Weights of a small spectrogram enhancement model: log mel input, activation silu.
Rows from block 2 of a small spectrogram enhancement model, named by matrix and row number. Each number is 128 + 24 x the weight over its row's rms, rounded and kept within 0 to 255. All counts start at 0. Numbers have three digits each. After the name is the row's rms in percent of the matrix's.
Before each channel's rows are labels from the 100 clips, of 14976, where the channel reaches its highest value: "strongest on" is what is common among them. Only what is clearly more common there than usual is listed. The data: simulated sounds of rotating machines with and without faults. In brackets: how many of the 100.
# conv: 3x3 conv (model.enc.1.0.conv.weight, 128x128x3x3, each kernel summed), inputs 0-127

strongest on: thin (high-pass) (85); pump (39)
conv.101 043:073142143151087089123164083162116166079107126140151151128127136093132101130152095150148109112156112108105132126138117152126174114132091085171160115132119139115150151086117132125165156111088148128144123136095149122099123153136149174130115086145125097110140171145144152106102159161149131151161127131186143165140124094135157116122135117127144120158148125155140164153096119115116154115122

strongest on: piston engine (64); muffled (low-pass) (46)
conv.3 097:120122120117117127129145130141118126098174128120125159112113119141120119134166133133129131130135121111115144122112116109144127171135086101132079142138115120120115162118113126112146135087094137142107117117113122140105177100161128182139097113136131130035114125153143157107120134135134120116111124084142144148100113114054144105072130124128143120109130034131082140146126187119144129123108

strongest on: piston engine (86); muffled (low-pass) (34)
conv.78 075:145119127137132136134120146120154113124202136126126147118119117188109141147112131148086137146112134112113137130130141119123084178124137128100081136118103117139125103124111142119117098134137133135107119124140131154135182062118111115121125136122122122120123054118120145129133142134127154142127129076116096123075087145066100137097125139137104127051095092088126106100137144147161130130169

strongest on: thin (high-pass) (48); pump (33); piston engine (30)
conv.57 047:091173155170085080114137128155146142096119141130134127153097175116117125119141110182133121134136097107116157125112107144119149146129105122126143083130083097159153147061141130130190125131090144096145124151146143135096142137111126142125117103138142110103118148166109145108083099128127153188142162119155109166133129133114116120122143107135120158136123090117126120100129153124118175184116

strongest on: piston engine (73); muffled (low-pass) (47)
conv.42 093:115176134132104112112156142175131150111172119106107106135142141143121110144118130117177098131180121086120160096094106122148124185136094125143077121129136124160130140105118118136180140099100158126126112142099131095112176091142141158117151117134123126080121123151140140111121115155159124131124162091126132174099107123066141133090118116099132137102134063135110149135108164125141137129137

strongest on: turbine (46); thin (high-pass) (42); gearbox (37)
conv.64 100:130148148168116113102116103104125120112067148104136116148091112099123100107138106140121126102105085148126116123129103152139158079096112138112200107156096125140132123100135141080111110126123106144141166165132140174153092169123125139144103107126144114139141148131084108133104117149134134165152135156140116086169136113186117145148134099136142174169126178106149123114131094121117124155130

strongest on: piston engine (95); muffled (low-pass) (35)
conv.119 089:134140126142123129122141140141143127116221126118120127119128124182115123154114124141113121144135129104114140118115130121133098183125115126118074128124110122142127121119109137124144116118120151133112123131113130135125198055124127140126136128124127124112127077128123150124128143150144140144126142053124122138078092130039126137074119133121110135048114094107123132123115143145165134128157

strongest on: piston engine (81); muffled (low-pass) (38)
conv.50 105:142121136140136135120104141118148119125209145126133131138133118201108127137117124137107131124120133122109124121128139119118088170109140123112087127119127127135133098129105142118109099135149120140109133133145137142145174072115108112130137134112132120123139059118117128141135140137121158141129141073121094123067085132074096144093131132132109126037087106089129107099132137141171135123171

strongest on: piston engine (83); muffled (low-pass) (43)
conv.124 129:123133114119116128128148143143114132103163121113116153109115119136125118140154139127125125137137119112126146118113112106148129164132087115135087146139112122124108172117120124114149137070096145141110121123107114135106173107157131183133105114138129139027110131153138157109123132142150113122099124090133150147110121119069148110076113123120140128116133039132068144154120197125140120124103

strongest on: compressor (80)
conv.11 115:129112160090122113123124090119156127113140147139118108110144151134120160134123181149051122180123146113087140112097166143126124125101151081120131145105099078168117082099112147113125119157157119138139117108152168137134122123127126109122155116131133072154116116120100153165114136094118159103169143127152101122111101177131103098137143139109096127117114145119162116093132089131125147130182

strongest on: compressor (38); turbine (32)
conv.120 100:076173150136088081110131064161120180110110132116113079139148157111127097123126119110176088135179119123115138099095112157141163089123106108164170109130151127154134132095119115145169139112118135119146140151110148082123112155136141150132161107121132106125141155134120120131109118150154133131162160136177126147134123113146137132129132111089132143145131180134156155134102066117124137131134

strongest on: piston engine (58); muffled (low-pass) (51)
conv.38 112:119164130121105108139136148165127151109169128111097114125159162145120135140113168115126103188167139099122160108069123125157121166137110127138085120117116077168117154103119113157181130105126147117124120143115127084125174105140140154121177115124126131088106121130130139140117117139165125111116173088123129159100110156068136128094107114082122131100126084126105142133102167129144121122124

strongest on: thin (high-pass) (51); turbine (33)
conv.125 123:141129134140126123115124138102119117137048141097127137144099102082144128105141135120094136118105102141150126115114113135150162100088126153113178134154105108146118137116178135078104128131133109163158145140144122178163090175142131126128102118159143135135126155142094105136111110126122132140120136173117123088193176135177122138166134110134144156184136136119126116116144137112083113153102

strongest on: turbine (57)
conv.5 091:103145133161119107115143075152134147123096128138138118137122136098131097128122088142170112103143113129129119133157114176106178051146118123159195106131133164114148119127117124152141144125109137103145130153109135110109088174107146129129134128128116121153145173126145128111136131154131125161153129149155130154145132093172135145141135118138129127163137221154165142131125061133124142131131

strongest on: piston engine (84); muffled (low-pass) (40)
conv.12 119:135133133141130131121119137127140123120231137124129122133135127198109119137122121135118129133131129116109127120117132119128089173118128122115086122122123124133136106126107138126127104126136132134109135135132136128135181066118110126130141131116141119116140072125120132142129140143133149138131146058123106131071088125060109136085128130122115127023102102092126119113118138138172136128164

strongest on: piston engine (65); rattle (36)
conv.69 069:153106127121137139127125150116168108128190131136126143111130112169115154159099143156065134152109144100118144126136156126107089168117148132101088141106104108144124095125115146115103105144151136131121107122142130157138160074106123104111141141129107125129116059107116156133140142128116157138125130093110093132078093157081089137113122145138086118075102101104127102094147143157149139127177

strongest on: thin (high-pass) (85); pump (44)
conv.49 044:094098164147118099125127085120131141127087157161167152175141142095132124094146112137147120095127133125106115132153147150107166094116146088159181109121150134113166098124132131130106150153153105132156128128152164122126097167123135107130133122138137086143149164135146106136116118116076163144165153157173101147145136119163115138149177135158142093163127143148162117095160100100107161123143

strongest on: thin (high-pass) (37); turbine (31)
conv.36 091:145101139069122125168104163123129121126100146136106153115145155130122189125114202114094131198112157128131153134121142130134128129150141140106139148116135082170092125096146112159132113146154105109141115103152137114117115134135125120121155110123116125131085118119132139130103094069106142065118114137110098135142141201141104094146135120126119093135110120108120109095174155113117113125134

strongest on: compressor (79); text has "speed" (71); speed: medium (64)
conv.44 113:084164164116098086108116085141125165116117141111106064147177163124126117118120156106123096159180140121107136076062142131148141121099127105148148118115150099183137134092128128133150133118163123135143137131138161081147128140149132142129194109118148094108149140134096113156100131128149145119154174128174111130126119148132126120124132128069116142132123133123137136115098103115124144122144

strongest on: compressor (54)
conv.58 090:099159161181096090128115067107118153100123155100145126172120128123119131107142121143098109116115113128097131122110119148137148111082112095143148094140121099168163137079118155100120128120169109154148142154143158160169118138116131146137138093111139093125147140124083101157095120143145153177159180127179108100121116149134121163127136109138134155130116155119154124112134077106126141159139

strongest on: piston engine (82); muffled (low-pass) (36)
conv.4 074:124139142158113120114131120135135128095188156112120137108102112169087117140135113159087122141126106113085139124127110132128108157125109105122103138143081117138117103105087137106136108125103134135116127139116149162120162092130119142139114114104124103123121093144121163113112139160142172166144130085139093129053054119085113131096127119127118146074081114109137135117124125139160127137195

strongest on: thin (high-pass) (58)
conv.68 097:131133156119100107143107141112112136108104156094110145142128124127122161126124187134056115163101117126115153115091118133150139127090121124115146141145118069195100149070139125096107120121174102158144137143147151169166123138130134142129151090110130109108095128139090124140089090119142144130126193128135101093134129191136114147133123097113126153135109124104119122102156140105121110137135

strongest on: piston engine (60); rattle (50); muffled (low-pass) (33)
conv.123 117:156129121114144148131119227140149122139148126136106118119156145146125139133110151104145131154145142117145142120121143090119102173146145159114084131106143131143121139143135123158135117126141131104114123129140113094125160101132123117123171146128127151108115107116134133138137116120117129109065120110067118147118129148099113119114109133117113111109120061117062114113129244141141125116119

strongest on: thin (high-pass) (83); pump (32)
conv.48 055:081138156145098092128138081125099156111072145110137140158123126080139112100150128116133111104137112133112116120120111151150182090097108098163190125153126108135134133097140124104131156125132117159164137140131153134142095180138146147129113093145144094129138182135125105136098113137122142129158158160180126124159147115169138130152157106129168130178143147147151135123139104085098119135120

strongest on: thin (high-pass) (35)
conv.89 075:148168152129113112148113138112146114093099139118102127119098170120117157135103151159081127184097100121125152143148110137118140121143112151084153117129087104195105135058138152134139093125138124098148135155143136156133118139096126144122145093122130120123098131104072139144090096110151134155134110135117100107150127180147097128142103094139101158142116128097128111091149139141122131190132

strongest on: piston engine (55); rattle (54)
conv.79 115:141137143198142132105115108095180106132124145121144125158106134129119131128116095170118140100095113120114140138145131146092127116107146123106138105114097143133158061133117164101097111162143112112133131152148142170136118132131123094130122141124113110162137118162077125120134128130100154212154130133134091114126118128141085145140143131162100155128114152119164094074145098154131170164162

strongest on: piston engine (84); speed: slow (68)
conv.60 078:134137136176146125128121125116160124142133128128184085177154156127125087132100092132152125116120148120125105152088155139133119122087141141115131061107102079115192084145130164143148129140154130122136133126127134102155127123117131114117162156133130121147196116093096086170143175150138139144152163129113113115126118100136106133133125160127107137121126149122155112117080095162125151140169

strongest on: piston engine (88); muffled (low-pass) (31)
conv.126 067:148125120146132139123129145119146118122209123114124143121122104179118132162103128144072133142115135109116129126122139118134088174111128130110081130123103112145122108122112144102114111122144144149114123132129130163149170064109129123115128133120116123116132061108114148144134151152145151146125133075115104115065087139069114151100110139131108137061099096096123116117123145153156125123179

strongest on: piston engine (65); muffled (low-pass) (36)
conv.111 107:149129134147144140120102147112155113132186135124132123144139120178117125136108116133115134124122133119119123122121143119122071175107148131103083118112132131139145093138115149120108093140157120137108135140150135135154174059108106104124143143120128123130151031110109118151139143140122154145125143095110090117094098133086087152110125138129104130061096100084127095088124141144156139130170

strongest on: thin (high-pass) (81); pump (47)
conv.102 105:150080121056131133138132147126155112140141127150103148078136106136133186158098185130056130168108155106130153131149165133106114140135164140112118182103134122148088105126130121119089125154155129128137099098152122150135135114110133095104139138139107133141081106103133162125143117088098142089121095124110108130120121187120109123135127145136089105114123117126129116100163141144125116106151

strongest on: thin (high-pass) (91); pump (37)
conv.27 044:101094154118122107138137109118103142130069148139161176169131115076152116090165126121133130092126122137122103134137132137133181098100127104154187130148149108109148132122152128113106159128144112158158127123147150139133101178130137133122108116155146106120153177131153103139113118124092146106139158164155120136172159115164132123150160127152167086183137131150135121119165131083089132115112

strongest on: piston engine (90); muffled (low-pass) (36)
conv.103 086:134149130149126128110130135136145129112232128120119109131140129179110112151107121139117118140146122103104130109113129120131100174113124122120083120121119119150135109117108139126138115121136143133114133143124136124137183068112126133125155127114134119108140073121117140142129140153145146145132155068123106138065081127062118146088121130111110138047109096101123128116116140140165136121175

strongest on: thin (high-pass) (44); muffled (low-pass) (36)
conv.54 074:110134160154119098132117083115167147106121142138150100169161159121126153136097151146086113155117151104097141126100170146110138114099148105131145098089128077160172119096107168125131123141187120128150126130148163133150125137111137126116176122110121085128147132121086116168119146117135146145166175127171102124123107168136105138132120144124082127132123148118153110096124083142126173145165

strongest on: piston engine (90); muffled (low-pass) (40)
conv.7 072:124118128126110118134152135149138128102205130126121159105106125168108140154133134161092125161122130107106150129128123128131109179146106116124084139130085108134112125105104125127158124122097153122118103111111134153096183075141127147123116119126116118107104095135143171096116135136136147136130121064133122149063083138054132113076126128135113123068112090116125139129137147139157128131156

strongest on: thin (high-pass) (50); gearbox (30)
conv.33 055:074089130121091089138156130157112156132106130170176160163131143102151128115157117157123113100145147121135118136137149140111163129133132113168150093128125101103165173112156104137143176135118142134150098099136130112096132152102142130115105116157140124105144175126175131116113127111092133113123165138163142170145158119124155121128160140154147088154149095156117143139161163097099163117080